From a checkpoint of a small sound classifier: activation swiglu.
Rows from block 3, named by matrix and row number. Each number is 128 + 32 x the weight over its row's rms, rounded and kept within 0 to 255. All counts start at 0. Numbers have three digits each. After the name is the row's rms in percent of the matrix's.
# pw1: conv module expand (GLU, value and gate stacked) (model.blocks.3.conv.pw1.weight, 384x192), inputs 0-191
pw1.175 103:198132180031140106164104114132167154142111165123217123121151170092147140108108155114130121118156102084141132136168158103158158137145120157136126124134126123098144111141153122134104151095186162170123169130162068083113120088088117184088115195122159101097115110139072158142121132106115120160092093150131181173132129152185132111073136155146155093075100146044117144114144127097145090194196124126101146048118169148151130160080098169155115106124146092186097110155102155071074150153126156152132108102096200092112147104143094138172188134140192132066134149166142149121134140132133183132
pw1.176 108:161179153162110091113191080150137172089171085090182083139091151146153174113078152084145080201117127095084117128198183088119150147118143107189105155066174153147064144171142170140145130158108100147125179090063116058120154132078111210147077115139131160133159088103151101099115146117071144131090099148116148149088129124136139125111120148126051145106074142091081072109186139135177101169124134101139106122158118174123119136158091168131105134136106100108117137144083124078149105060119120109117126091199120097172120112116103122073109135173111108114145126107125092136126127132095115088
pw1.177 093:054147102093167111081170171146144091090132156141128133125098149097118080119097124110117093089185135104134145149122102093166130115127112131113087105086160106113066102109127125075081140134098073129128140118112096155135137136151197154118168165132117088080176114137116109121177125076152138126124145080112140103105145150088131207098128096131139152086104177136163084067089066097158145117185160075103099158092116172085118087143113127128170064179148090175090095107131118147093146111127099121113084171151142071145119104151087062167083088176159152081130138165144188194180117187095098121
pw1.178 096:172142092152119163124074183079152153096136155100114157077112149130045107132098135139050154180109216147216120135145118108107126114094120149100090091159156153123210171162156099153103112162107117131201140128155104092098154157086152155078073100109177099169112174177081155161066140177112139119132161103154107148138166165110159111143181134144150102158021155112104190157145081103099147152144097129129137118133104130151143164107111139102126135091104124174121153121079117150093130061180139156131182113102125115148079086145124088134093125154154166147128140118126120105101126148109116149
pw1.179 093:111149094107142120111178109154111104149106110126172185137161021172149120141072173116136103101132120114143113128166149097107144167128112131107114144086187134132135128144133104131101105112138118139155146105083133137155140118167167147107141137148147100051130120133179080103157066094073143140148112119100113124123058070069141122126089137125117088139109108068086137074135176150097112120136091092184170070084202144137079091137132183181147116055119133069139153089039154067183102075117088150143133104097173121090128157154121118105094073105116080112113150082159134142107098137100157090
pw1.180 097:105129118152132112124119129156106136134157085125160124118141128116131173081066168108089137182103119111156071131170165088093124140117060137178121113117060120105153161138146162116107090067122123086155108178119126059129092098145110108139120136088068123142172088081050117159143120096085076184141166147165141157134133131076086137111144110169163145100087132095162132081153109133110079131101158090142143009201119103168115148143130177119170133140090091118133117148123184113122099164135086149185167139173182084160169112191137096157175091142146092105148167143140079156145122117102119086
pw1.181 101:126128144155162120112097167178180086124088168105114171077081116127113086061118147163150138111135107127164111168120089103108231116075110112181177174085133091131090173078139091112141107088101115113127142187126119166120113118142143170092086154089123122127096119121180151153187117118128185099224129098072158153131154145130128127144110145114149135125154146093173196162112146167117123160159120077143115098144127124103073107089138096103084164115220112121092150149149127151127157154108149096156124115179086169116159159125104124050147134079144125096078125118162082153099074154173174111
pw1.182 102:163145135153110162136137135185139148107140181173126100081148116067143133146070157163144054119172145109118170116168123165108161124121158057078192150140131133156125101104078182092189151112104190158115084188137175109103179171109120079164091155166101193100141127047114111122135116144046138185086040065134171117169123172073140117143159128151127111125129103144151143143099101169143166095130134123105140130142123109093155109131178167095141131140116124117129098176138158087161155119161108095170139140091083147078162174078122117097134114131140098112105078126140099184120155135108111092
pw1.183 082:164121124157190123141081183074142126128097102124134089106128105091107113158122163142165133088086101103104156145163146101138133164098116120092101135149086146097228147128152141159131086076141128074161125160119157106094083089199148068078136082159095134157153140107146128080099079102117127121194092146117153189104123076167096185081067150148083119179085120059139119200132121105173146161112164184132098095090143107101083110164131148158174128125140172116123081150139149137129096149161171153175133079166165159123116174116106112130178163118123157093124157088076143159095095139145105166
pw1.184 103:147149141079098162043160139101086089136164086090136124157113140075174166132117133118107104161138107098137117142084154081166103116127111172114163125095203166115115120163085130151120087079184129059122179108108124126173096154088110146117192104139092100154205173145116144126120093123098156162145114185131122089134146152092165121102127119092175089099113133121158176116144159145092185144165115183109123142119088061117180131163108169113100141134081117151143113160182174144096147084197073146105093174106162160098153137083061170146083109089106132143124126125096123146051144129109078112
pw1.185 100:144100084097182107128112091116146120113156143118112152122118116109127142087166207167159098097061081199146124144125168138149115108093143133098092116143109139121183048090134119181099060086175150123106071148184103126103104073168115137134163152104086156068217118100125194157154117133163151158103119167098086112088094078136164093167129105110120142114127115134129117137146172060132104119086093129119042105141114102076102140073104095155115107110173082109108082138138114111115179105131109109083088088103151099123149136156123109159119136148065137152085134155058112129117153154102199138
pw1.186 107:111162163109110181127136175150202136062129050121046178081129133078094088182113097149125152092084152178115129137149123124080125082156110123154072107127213097150110108151176109139106119094090151159127143149126116102142148140078124086172096095130133115127097160145121100164152150093150154176153109093141147110153144164088133056139145161181103059151163114093125127132180121196149116172141129132098103081170139119147084148175130160090092150126108135122108123226130044140136103145116150148109132155100124122133127093139115148084215120150136080127147095142138099145078101100163152135
pw1.187 106:090107118147031159125129165122176150117114130141173095148094164173137161137072103082143173173151189159114141190120097146146186175037149117111132105059138120142161173195131141129128095139084140143123140114129079145133173168121092127174066091091141105127148130125141111122115137071158070110128119055139107143079095149160122068137156084134153162111135092157130125086112159082120111127162098114117172125116165110095142134168123115177118126135164111098153179192089191141101098185153164077130144084056093128152103102138140114100126150145118111154118149064087102084090128103155141165
pw1.188 094:122120142088101067183138081104100140133142123145155146167178085128131081147079153124119097113109126123150123143138213095168176132151128132154163165149100137166147094105150105084165104097170181129154178100098148175114133111056130178111039163195097172116169107154163166157156110140103108141111100162115086118081154106193126069127134078063101092163164098067137131157167138114146116116069101109152179115103111068112139132131139122160106132127068165180177120146159127138128105143083103143109082126121159115178143119093118162135118200151074147123107196100100100131096152167124154165
pw1.189 090:134145088113096121103094134163148112088131146087155143131176113138192102135147094143073144123097150159124115163142125102131193154067109093124092125112073160145113154132122150135157131142162082082145136110156143116177072128092067148086133096165194095167097140125125159123120140166138110119088076097080101178118087144133170149204117104148131156120126162134135154081141179185109113136021178167108154116143149066118077158096156135109090155134159223186158128161155125041104090109106175111123154134097097076119146143145132073118136064146126124080131088117085091126167110145131144138
pw1.190 100:036118135105163163125148164121157166166189070166125106126137147163184120080155159090141135149079183138100077099110080143183079170132157156135126147177099115051210105064144164119139141145079157151098129082133150177127077086124139142078127158116102152155129162139150167094067158117089115101111132120121142109102138120134216112142119141104109138111167192094156145083094139138098146143105125153079138143037058112140169100058148097094116085062097109108118110135124150126125151187112129193112107148079111126123131108135108118097090130139120160163137128111119105101090133127147157115
pw1.191 106:131144123118126099171092187105110102154066138148099081119103127142132130020125142107147119061175097124100089165060171134123130126073100142123101133143162125153188128134053125189125091085112114169097109120146114157135157153135112147202124141110088132127125136113140141080126141144121125136172123132064159139114113172131042120131080125106086161121126138105100186157101168128097154045118159107124090162116152109168204093125124147103110108063096151108136102093110093151084124105123154190085152143141101123089172086091189119138151080173088134139154173165192115088101110110115164160
pw1.192 106:077117061129075123120146149091152084121075116141089130136128110117156132133137202143102053090089110141154208086127130071090076056070103102087132164163167113162163094106120102148199138103138150146105118123102118152137064128116080102169134138144157143101153159150118155130101142137116102078131106092148158086097140110106124137126126173099127106111149142085171117109117080180109122093159127137137158132100060095150103114138237126119148143145108107031123093156081117110097174131132142100126153131118084190073156137092134144102117130151174081104155146176161140164118130155177137060
pw1.193 103:113129107143164149117164136111147161097137171186121120148098164121128069110135102176120070095137117108145149138099133146108102112105166173134153104150198133117159143093100143150223147115090195141113154108125166114119143146049146149094094177127133127129139122118152186162100128089072115154151142165134113075137108093107142109159133073154092094184171143063135143188156146081096206107157162101133149136081140152163146106159170069152105151099029042135110148119151159168173199096160092069135107105096121144099125121125081170128132109133114102138103138138165149092166098094112090102
pw1.194 100:139146139162215138104128128117107128051161160180100147098140076121165148122086095099121142106148147153091173067213133092089171118179140159136104123118178091146144146118125119207145089150129125109149116124163153106115141165202151118151123117132106054171080148133165108078136126189105150106063150095181166079133131109164210150158108152157155135120126143090059154137129137109135142153124127151091128100199111167096113137200106212161120151104123131109133136110134141121108200189123123098086159087159140160182111103126171106102114146112145101103111148098167146145136075124143123158
pw1.195 099:094182161108139171129192056106176108113141096091089117123065126062083108181144165116125173149129090138150082172127113147170128103143204155109127118082151154113119067153137141098105129130180138152124106096099172135120121116115173097131163128116155077104115127114134165076104135046133141106142062153139178077122180129116114124068125133114194051067114134110111090109073068194185123132108118118072117099147138082135114154121120103093114119200153108122173151173136121123161180152125111104147155118139153152162121113092105122064129150139082123113139160096121150136163156181168173140
pw1.196 104:134168124164092126185116114109091159142114119103184164132074145127127110146164149114102146136070155167110078078140143160125116126120136109113096091146064121098108123108086128187141133120115111131136172116089112153137194134135165128152108157133079151122118085134113116166118131121136107167155108136137094108147127200088085104164126139164165115138117116075220099074119072036072170104110133191088085096098074077160131087139125132152118081124147092140192100090115124135127154136158112144131053121068093127170153142158163100047174061150133159078136127119112062152124084087149128167
pw1.197 095:167133114194076113145119114148135187148163135102082159119117068097143168125131191077123118073112164119135174108151158108145153151131135157145178085148131118162133072089154121132091162211145147163188138072224148092085140137111112157092107120069102122131113111158115106144087168066102097168099164192106158114198140161132134101149092135172091090069117081144097156151121165077199139105094103146152103102167112179165172142098134124126144137120143085092142144115191065133135114126080126062120070159121164159171140107119114148115121124121137127133129107099135082126080148088121110114
pw1.198 098:168118134146180095107087137086074135123186113190104118153098134083080132141148130118048126064123106126044188112128135110093121152117107132099138111096164107120080139167185147104056155145176135106103143119126099123131079073097106132055155147115090136077132120170105150140131092120161153111180127118074120116091170157093094112124103088148094078189125102161132108092056171134135130152077121098151113133154119130104064157162166096098144136060127147140144080116101048131096116142133109080178084064117094117173108076169074115132136117150144130094119162123097091124103143146162108159
pw1.199 101:173093143120065134136126153077143113116064148164120118191167148114138130084159155129140158092147157122182110070074170170093131185135071103141148099150132097151070156128159114159124156059130077150096089167097131135177109118105127098097121084135159137132149140222136110189161106098125137146058162144134149080077136146166144125115176115144128074132047111126131161158162099120139141150095112143112124109153179141114136129135123129147125111154120086147111111193099156137132109161109133149152191165097116161193150088075151095102141126093188020153080161121094110159176146122109120100
pw1.200 101:135141154153117088171173108149129160099115130158118118122134131089196163134106150085128093105133148057174092119167110078094077104079147103142141125137138122047138087091085163116168125124112128157122158107154092153183158128092085129096114179107069144155152096140137096086116112163095089116154147160073148203077149098162099180119123072163152159087178113141107165199167157165144150183111101115167141098140081123135148106131180118077204170159104177136151178194140151160137123103145114149125148134101153163130087039163098114123097130098118171121145107133189147127122168100110167115
pw1.201 093:130185150189148080094105070099155156116120166123083116127149131092151126067189133203076118151179182117069159063092128179126118170098133150049094149112143126141115181127083123178143149128109211080130144139120186067116131140114129152163146116164167154082127081128096137123115139118108177141146156179077141172058118063124126144072138105094094142162130131139156147114121155145143170125155060119123179118102142153123117129084099102134147132100133156155139147102208110153071100181128149116107085095080132188079095148104126087176090090132138144147092129129141148149119153121111137126
pw1.202 109:186126125078109173112073188140103166134130105128093107086094125134112122144145186087112097142089153157131151103095157153061165146133097145118126096198158115128158098120138160170130121080161091111103135077187130133184088141149176096116104135109197127120145159136091131098146189182189150100139129118127151119096160137164077148100108164112086135182133111078174112143094112168163127115095141109159122070160109100139119098161160126123137113160155104129191127172075189152120104118198133125043079093128125112148100090096114092126090130075195113067131136106093164142077148146091062123
pw1.203 106:111080126116175148133136109141104155093097165155061186137140137142165107169161129142142091109055196094184028146090171139127126124173156066156123110119179182095117181163099132181113105131127137109080118102137129156160137105178179139191132175089146098174158080149149153100214140140138125134127157101152103125079143108136119089141103130107193132118151144082121121140070132125139106151190086130162153184103159145143151194098129157154154202105137109109128121114127150083079149135062127117128154139097062089088099119136076126167126117092116134082107129135143094154131086109096112156
pw1.204 102:176164145140142087154108109110145084080124132168152130097110119130143100138128142166076120112130108139119127171142181112104084104129116129114093099148099138143137146137153170120109130168113154068112161119058212144175111110055109166094146129102127109171134117141071104098047075215121148173131134143129084127166055112134120167172145118095112062162184161139115129124135111103088097127180192107181152106122111100087121143106134154111116103100163122121176166125152056226154183144090131103143167156173088143141076103136164141074090131166136166125150091131119132116063119137121079099
pw1.205 106:140090150133139137148146110100104181144184103109124169131156108148084140166180160201100132144117134120147158112104172080200116123170089123115110158043141163095144157155101114106185131111159120119154171130096135143138118193118117116078114096135132087177119113109137079113097095092153139140133136119125092129133122154090156147114135085137143081109106166160096057137153067169062181161159176186071161134106181138137115066184154093166137113064125100120131204159109179136144161164076107104132146176114205083105108149172120108087134114155147071107082111122170109167101143128167116117
pw1.206 098:183125110133105203148160106078176148082139166102144137153145137142131128101188113156168120092100100057091111173105130117102149085177137155121169141176136061143134077157168163157125158155143148123108136115108151166158119126144066180114087124141103176160125211098111134100172164135097098109105107130056144167109089129164113104172135142110107157127101113149157104119125147078116106114162121117120051081140111145096046152130180120185101145107119105134123093072122129079101149113109116136178137133127163138150159172160080114138096110082165212167111153161121186140048104156184117128
pw1.207 093:115107169100097172106123102178161155173154154118082176163182106123115089120144101176127110128122093144095127087105080130160175090155157112153125099084137108160112113123170112084156068150109108186102132175150149128163117195117057185067162185107140140057197127133126108147114135076147132107070125130104135150058121132167093134141159086069133154085130135158158154091102148171167135083100153171042141149094087096118064150146147134119121154184126161116086112105151167140093152163155102092111127188085101075143135129182119115129172165153138096138145168124098095152184135133129104125
pw1.208 098:165171182087114102041124099150101130152099097078150095127121152097152110175071135120069117158079167118103178103206130096098140180071192211137108109071098081120166129150126095170130113096073154168122097115061091169137161161134092124141150123109127139096153166155154166195137071115165157174136113155162153111128144130064088126089125139104130119154155136117124136117097147121163081106158115173146081088122106146086126135141152182124140089097120108117088101130174181153106181135111129145151165165153180100168133139156168089124126123073126123163080126187148132170147089101115128099
pw1.209 104:124099131136114180133123122129189169107097148105098102102173106159136122149153148128109175143101075071159080126070102115123131093152088145118111137123145175163144090207124172117059157124149147188184166100136097138110180216085082164105190125127127087163149140136146114116172123188182115120094140117151171120059064207146113136113103122144130118121180166142156137137099123074114077135137151116144115167105088099147147069121110079146169158146191128077106120115166114131125156107099097136187126146089108152168153093220129144154112061149123141108079136111167120154124127161129108127
pw1.210 109:114106167176155075180074074170100114124174109162110102135149119111117137216161128122156118133097121136100134092107057110136095174175096108155144164103116119138125097092159098116090151144122114080097124112125170113079127107168132113137135148138127082132130145080117123118064081194131126159075185121105158159055186192146151073108114146117132174077115161116101149117062131133108162063085180108131142093183132096092118152137131136081148126102182141158165101103135098118129079152156107160106040115149127146178127141158173140136068202130163145147123098085113111121145082139092177147
pw1.211 103:116118110136075110181153098140123168141138147137100172183105143086214129116109139144128172151136086058103128134152138153122033111098122097101054104104174084117162147078148119073095185128124157118098073144150163133136142106186106157162141109139094090152056107099114103120182146148099160137105099108069144073155147158118152109151124138129161153178169174172162171110174164121136087148131148099208104145125155175186138129151119160125136108122065130118135112127139177059141076167143153130137103129165170115147162068113106126075129157120119145134104139163142143168130168070106056121
pw1.212 098:075165138104108130140127064113159128118170128146142113116096148146088139098159136148140168134148127154169141139103073092094125101145170089143121098074138137114152159169102135159164116106117144153079151181159081066155133086125151196134188067092063121152129135111096127131133085120086069081165170058055122094119136139132147106139112151116139153145118146163162161183115136128136144172104065129127217146107185103153099102166152054125170188140115158107117109138065106177144138124145130139187101154130100164148128124123077172153139122188139089224169133139135178091145114131128131174
pw1.213 101:103128145114101118098108093155108168167109132195124124155114202094102165128133120017123095175120155146175135170129136143088109120070079147115113076111098118150145153097101082139128113111123135132110143084129167133128077102111052151218088133059067127147118146128105112089096086139140161134142063111126154111099168125117133156111134057117156083120142145126114162100107131120092158096112205148126108052174097087175111157184079117158130144136143105112104186131108157102056068138111130133166164173110130115129086128128104067168098140176133094105113134135177181159109137164103121126
pw1.214 102:131168146088105173117105153167128126095175051140128167115072169110132109166167088183138124083100166106124125106100152073110167084116118167181146089125140118146125082105088095152114151070139097135096159144095091124074094104151128121160213188144147152117158118116095158172170108138128158119126134090160073145129138123164150150175098136141220105097154111107118143062134177157176185143164135166099147136109141134088092172093107090121147121115104199161171087132136081124087139096119155146102219094137152133148102038167116107156136116114117133107142100092085095090154139144087128102
pw1.215 109:133147123121140126142191082156155208082103152164128140127118145103094085116076163149174102113128117134135089095143119148131168125092140106136108067135123106118091161106144095077147130220134165162132084174126107108123135166118068118100134124122146109139146108154022155109097115134135106152099118132159172157200143113068193141090094097124094159156153112183116173158132083138160109142166106146089115183135137115193177155142147138120104151127142145116142203143144146113135081116131077135080008142107115222139109106125143129118114150093138168154157167150149129075108111182124142161
pw1.216 097:156179126182140067127141128092118101123145144148158122161153175153111149145153147073125079105143121099177068141159166146135138122174112113103063100148071187088117067147120114130115121163129152121172160094154097097120099176138165190051152142097165142116173143144162146129066114132103160150164089152123102151134079135129166093200118140100177136096137124107102135072118105121112097063153144097110147128190139107088149123136112073115104100057101090077106102083133103064106140115124119132095117172112167089104132145069055126107101138130124133132153074084077066132094070125103066143
pw1.217 096:135091119132095115197134149171120098171106144209182142182082162120114146138126109091161117097141117157224126154141142099183120077133148152103133066113199126133096073122170121163148108127112093100098174099114114134078109148121139054151078104117145173128103104156148073091116089049166124103158127121136159162145149144170163060105112162136119112171101107097131129131109059134181108174164153109162122071079152125144175152165161152167099120113133124102133095162144141190168144105106091119058158101070153153135115147132145149129109156150116156138164131104140071188137200115119133117
pw1.218 102:179155137125159134137130119138137097123079094106127071133111125133168129197115136124097076155201160133115097170148124093108154181171131102161127121078095173094090138155116156183093147129134140132103110062110143141175160157143163090127105054135124096126149105124111118117132116185089192137175034107124124167192109082096180126072148114113109145159107112127141136097129176065135094146095116137146061139156172169161055164092110129107140143131178130112127044150108151150106150151169106144088108132177113108167110129166150143155176158067184143111114144076094133193107148181142138144
pw1.219 101:118162139157080181158169172146162124165143122096128123138104137103163113199123156125132079114132102122094100085084158120185141042126099115072124122119129145156145172135063154124133155073075116119149064053127135132123176124125170102162047145108162111064137193131141175160134170159167092128170108100126153124101105108176153071158083129188150137110142150160142124155113119169062122136134153143107078146135166061082077077108085108120133125122183136143144113080085127173157114070103099126137164096120171130174104090076121136133205087137141145117152109136104161132083101118132132139
pw1.220 104:148091143141121109117103183139093150124169110127118117139153108145106127119096117128103104231088150147169121161115123131153160088044110162160101117173139152138133204181172094163151119180190080131158109161154064184146134116173121090065130143127161176125117116127152153188135205128126117074154073161062094183145161162101150193175169167127121131082099103162175144046099107153084101100153135133164150154141156145139101140152138095165169132093104114117150075103107095153156108093162115143123123126111087120120169202090104135096112184109111123123172140099102127117145147140093143122
pw1.221 105:118123081167098165076143100097113098140118014108051152086091140131191099148125084134146111165124171128146118107116133078151184152156093122146096150158184124125121105205146118124132164052086130159142114158112125119121148144154139133127154139127122168178154110117079162162214049103114146205132100140179142111081084129126111162108131157107145130174165107109128108101076165126122132143154125127204089113144168185158131093134129127116096117152150151122116090113099116135174113104140082134184129148113131190119104196147128127129141147167140144132080156132090108104135034105110184161
pw1.222 103:079107167123125156108218140115146109084100157094138144111149133161139137108145179165128096089188149124127116078160211152133154174142162136155139151070097102085083103147123112103087139104193172159105148074155126076103107143078125085121087146110150136096141096128150070088140137144092093160138191082101109100176097136158133189127103136073099127159119151105150204127179154130121109135161097156119151095080097134133121063119100104157108161081119072167120116162104154166147166124135144137151150161146078146136139202143127172114023132104185114121177109114139132115101149150184134148
pw1.223 105:116113148167063131193120101123115115107190124135132100141127184170098184141130102146091149145100090130157101100091106123115134109068149126129108108089136061105126133147163071167167136098098101163125100155066121190114127127122087165122127142169140167184155110092141083172151138150149102102192057098053158154183146064106083116179072094120125095100172171157147164123170143123090117129096109091125117099168142111123098155182117124131147121104129111114085123116149083124154125147087142190133106131128158116129108090061192096147150069091130107135171087065101157086126085091079081104
pw1.224 101:091093144193156169130114115117095114109106117151163129122140078091097081105146124065160089114133125165116089102149103120141158148111177076069108132121124101143152202121148094119102126088143157135181096107127148124120111162161133183118162148131154145121133096155138140165155098139108149095123100175152176078122133118071106209132109149074172066142092165148155112117172126131154116075133165123127091085126164109149150089148042175136141137087088144102093066142143227106177153114160147120133101138146112139149096195108126111080102154125124233119103135119112189173152125110127082197
pw1.225 108:103118173135114142146132173169191080122024131193091184084131108131137128147147104107108149154123128122113103127170099124130157159119124126101149063095087145110173114156158139112115200139136148128135120162139157144129110123139128190122163127190153208074092127109134104089097141095137103064142077093095170094159156132092149162131095082164160138063142124148103138145112134152123122110141099124093114071185139132088172101098127121087084171206088177113155125147134157186150055130113165133122124164080095162175101122069108110154180136126086137167115083178110087127126143117159191140
pw1.226 101:113104159156125170120088136112093195099126110167139190121125114119136143160125126133182110121125095124124043113078130122136156146186151148099093179108134126152086172096092117150140133120119089152126146131114138152107167165089073085113135160120169168156092144105102120183088107078170173146128155121125107103116130119150148128137141128176139118103133086058126067076112108173119127128166143158087165104169144151112145129138188185097085146155111244165136076168156100162159112136090127175102175148124145113090119143136133144170119134136132222114121195146155155105221069185113138172
pw1.227 097:150109143151168151177116157164147081101073098099107159113118055171167132143108091149081122157086141121148147134122156085127140111126198123090113157111141065150160081086094079124125115185125080131175129130228076103122152183110160110130081092150108139154157106079101134102099144140100076185115151134117129134111086104206116157043129114128156133128147073106142139164090108176121113133118112138191133106141094105134143104140173074157049193131171164147076081148183095136110118098174138143151176158142116106040110092082143117156113146115172127107124119116121108139130134131144129164
pw1.228 100:170106103156183099143183118170109165135061147147114134130131149163138077122135145089167148188150147156131170112137206221145112119083187132184138128143170103098152112148131157126114146133124142087110187132128079072090151142086146122100083110110130164160114131174133148128102107105133137113161056119049137115144096129151098118066187119110121160104091146094125127157162109162105143161113105151176162155142129188126094074138128190114122128112108147118095193087116131203107176156148142103124128118039145181124089161143132094136119157140130131159165142155146128052147160081151103201
pw1.229 095:150097150120110125147128137123146095108154155107085123113171150144150074115133134137199144109184123121198107099147098128164096133145139138096123079139151121103151064081167134113093132125079112108107105147138173171144111120232098120146129091151091140124123118168142139106156138109085060112197140117109147095143124170200063206124196111095141156183074113119110162112089121085167144079142126162165178197155095162144157135139134102135120111154109079091154182096137147081148136112101095085142076127181195139116141101133143082167133131126091102139125196113151149160139183093070082120
pw1.230 109:166172132147163111114121118100180127068147174135115118140201156080054178092084138074178109101096119130152151088078159123140114162136147156112106093149104118119095163145126116100116145136141086116129170130118134138171130170132126092101183152162153089139108092104074163105095143089153161103111132100092129169124142097093073099169142137073128166129093056138140202117155174110161107116149112089137090164059054110108159143105153156116112113134124069119162109121140109172129175215173094158201058129126126123149114110090159098141167169099149161124160132116143128096159150141114088216
pw1.231 099:134137155122205212165137135091154148108063130170081115149126134102140077093156116124114110079113141122146104120152164131137058116165118194089148090150101166111104095053107178114124115151119105181088110089152125153160100095152125162117113090124141160133157092166125144105121111151078134167129167147127102109098095164129163159136111124151145145108115135113137078116208126104058133122089091164081157073101095105171077212052158130107068123154131098120183169108145137163177076095145063108101166142104134140135098117072092141101066186134142118103112107105119172106082129152140124133
pw1.232 114:107079095108172140139182109152082168150149113118090131108130134104147130109150112132105134118168128087125151091136112112187195110168091101125120140205129128084128139139097148191153177186100111098173160109151149115086157140075129152134146113183116143144100096178130155118143178103112118099170095120119159132179142082119168091069170056134133125121055104130168152188096147155113082192130185103128148149134140145134078155140120130132109134144114165138173090133137107111147074203113098110103074178130085085113205077141177162119145169098072149083085118133058155121104153073103112132
pw1.233 105:095170147153142143162125205089084124167114124137158149140087087130156140138112160066131098086165143104106114169117160135087108110121190073081105159131160136088083135156153144122108128075097156103160088093126144089135163095059096127119101136148152134117131072077095143136107157102104170146143158130098192143143098141091101066108207122125054073131069125146079116155159201088106144159178105112151129132077149075105143083157131123153147136123204149160068118063085070112125086159149147146176126147109133081163105098106185135125124132109118114110173125118072174117126151123079136142
pw1.234 096:149146071175146114126072166137139138104072205153092127080156073106172168114181120123124174155141118058094122177148090155151079119136112104107153155139139153094177124130068157158102129167105127155133079092129137103094191166115143132106146094170116130164121113123225183129148083137085162111161047125130106126100161137114119103096132083151180145155132107144130095194138091142096148142123191149127119099117114108122120131173032119115077141142106128075077118134157145129174131153077149148154150106153096086145119149120111125086071105137159096187166134135116087168141115152107095203
pw1.235 101:117146108117170110110109119148063137147137087077099105119210105133119137127097113122138071153148106109166162183229144141114125085124111125161162139133151163148159159158149125104149156083164117066166151114105125076098049127156143134123089150078105149136138150060102112122169165121058115092108130141069076134097118138123128132149112133158178110087120084096152154113179132141159140120095172150171132130145088103113172181115124150131150122087198120147098141132110074123144094093107102087072153138061118093096111149127166066082132110089165095171150055158144099139111185167059155151
pw1.236 093:160141125099098108110129168099161093092126146125087103119175134139124064116128107126090125170080140158115126206099118121073159163126096165088136106095146130134134142087163145153101069143140186110146084174092117088109097155159118133101131121113144095124110152041184119142152125180095140158154076105132172106129130154056154117115105156078072162133121083127171049151122084141111055195108135074145127148155131118092099150145115124084151131134142152132154161145176154150103148157061068144150098118129179150154175105109044151093076109078164120077190074105123164151127088136112107117
pw1.237 102:096122103112120178127177136110143132120171119181180153072115138170072110117131180133143108173104136105113211144086135069096178109145168119098180190142119146095136117128121138179145135102132058119129108117149157127077130105176100076142193121164073138103142134137104120095155140153160086152143133118044161105218144103145215137137119099091156115177143137126110131105109176163163119142112133118074044135168151130137113109161118115078083111227130122151128141107126150149112139128108170143131137132141167123102135115139083114081227114142103082152108123144112132134094179172122081111
pw1.238 103:168135151190140094131146127161207095093163142096049126112139194125169162204120077101147143115140129137108122137108120106073143132177156071101073164139098142062131123063166111124147149134129087119114115137143104118186165137106121119134125113039121107082108105060119084099127178139175203143138127144141097120156054160119084102131128184107085153090116100118177086157127170105134138150119083096168136188168121113146140175157127096155115137145121144112142149096128126140113118140132136154132117175141173129147124057129092148124113148172176089155110031186113168130100107162137159165
pw1.239 099:140148143131120139108137102152199179095147147070100128201107116124163121155118165132107138200081139167132156138150095156154142194095106117082234136120130109097178122112157115114117107132133102126115127112103063099100099132125103187110202135141171197101100137173150094134107143074140116159110129103078196183174100133152063125078169101114109180122128165109134135087087177137069120115116183059118105133119087059112131144145125157116095124105144208148163120146117057149121156159084151138118119139152158133141195132170118134131137131129115143110150151159140105099170119139152133205
pw1.240 109:174158150167112146098091095134143124189150084081111197097114113124024133068088125067121164215120110098121170120135124109131102120138115096130123172142130138089126146081091145115146155107117096194161148104107140162119112137162156137120174121116161163171076145119119136084099132112126120104108146118135091168198202101193123168096145104079139150139125104160132138058161102118120102168148094124098115161146114160125113134092106200097127128103172090103139164186111098170088152185050051119136119129142136157125132093172164141123190123110159144122105090150076146131134135140184102178
pw1.241 094:114090128131129065147126106061116098173115110115167122108161101096118136118137105084115100137080093171120127125148122125129160129117115147143153109147109167140146088105183130137125109150137174068168148080110137173143168176180121110164146160118105142156104098116124174230185147110121163162160202116101123176151113121120144071129073116131147086088181138176110186141132171090106151088121149119098123058153086140081163172138125105184075145211106163137168159130122142100116156116107080085090194114043099145140143121132191108126082092160111133095087102124170113085168169131159148144
pw1.242 109:094121127039113156185114121143140061109108093115120139208079126093141114113138125119064123097172105119101157112128083128118086145138146134088093121119129105142193088145151151114100116124116180118090093102112128115174165144201100139138169179160092143115089123137089122171134121134162144140060182096142155159129128165154137171139118197130090104095169118114131165105101078211189139095163116129090110190086139121161141116149182083168123146070179100140092108157127097195075144179119129149153137103096117138151116094085135115153088146077097118179159042138147109106102126097123155160
pw1.243 098:149138171153180094088141127178170140135099141143193118171108089145136082145140124132139127178135124116092077176133161098121049137149181144103059184168090140140109130107141170088105127173151105231102056095109075112132172125095120124137111135128114150125085112123159142131128135122111107148145204165136130115095169109104145079130142173154196163142200173153131163151172117091148085075063100088111128188085177066138140167166123089132119116123160080128174117149125122105133158111159088167094092118130133128106086127124159118113164157158128126127143141115122124129198129074081078082
pw1.244 104:184090171117161148157142078099129122100143227126105170143084088137142130104138108153153133140119134178145084170103111079096189142121161141111073123155150101093145151109133136156128110182111144151087058167179119098111127163129116095164128157141140121086127122148079125087140219117101131107164151140104129137134109101144171190063101115157099116175068148135074130114085168151192146104094143122151184097149162170196111102144163099074178067143147087111161093163083167050143110136163096161147118141117115131109145135084062162130155107141131179121091105098149123152102127146144099177
pw1.245 098:152073110131143146138095052093138093108111126147071118188184141057123115134126128167107110086158115099105197108130127140156135123111146118176103173134150111106123127117191120110141121132157141188114133117131231133058134137151135095117131092110086164125135123091179129085126074175152086225128199146137145202082117121095155115150117156082125125150125167130096101104160111103183125148116079133177103119082180149111129173090105118133126122139149127140150065102098099157109139093125119063114148102062104127119145063144175122175123195134129113067103109091168149082138135130086118148
pw1.246 097:159104201127149099160121104152136124161136115159120185082157113151160164122204131102050153061143144114109109143092128046132098086145137104067098125127133118149096146161118089059111169109169168128115101068148094175090078104133141150099127082190185147124120118113181102139152146149110137152166125141136199108100155146159086115180102112124135122136140168134137102135100107140196189193102086135120182133147149111127114129144185187133131115159131134193103123134161126077125149134128153161071087193101158176150120079100084142126164103119165081133157132153091129119124175062131105159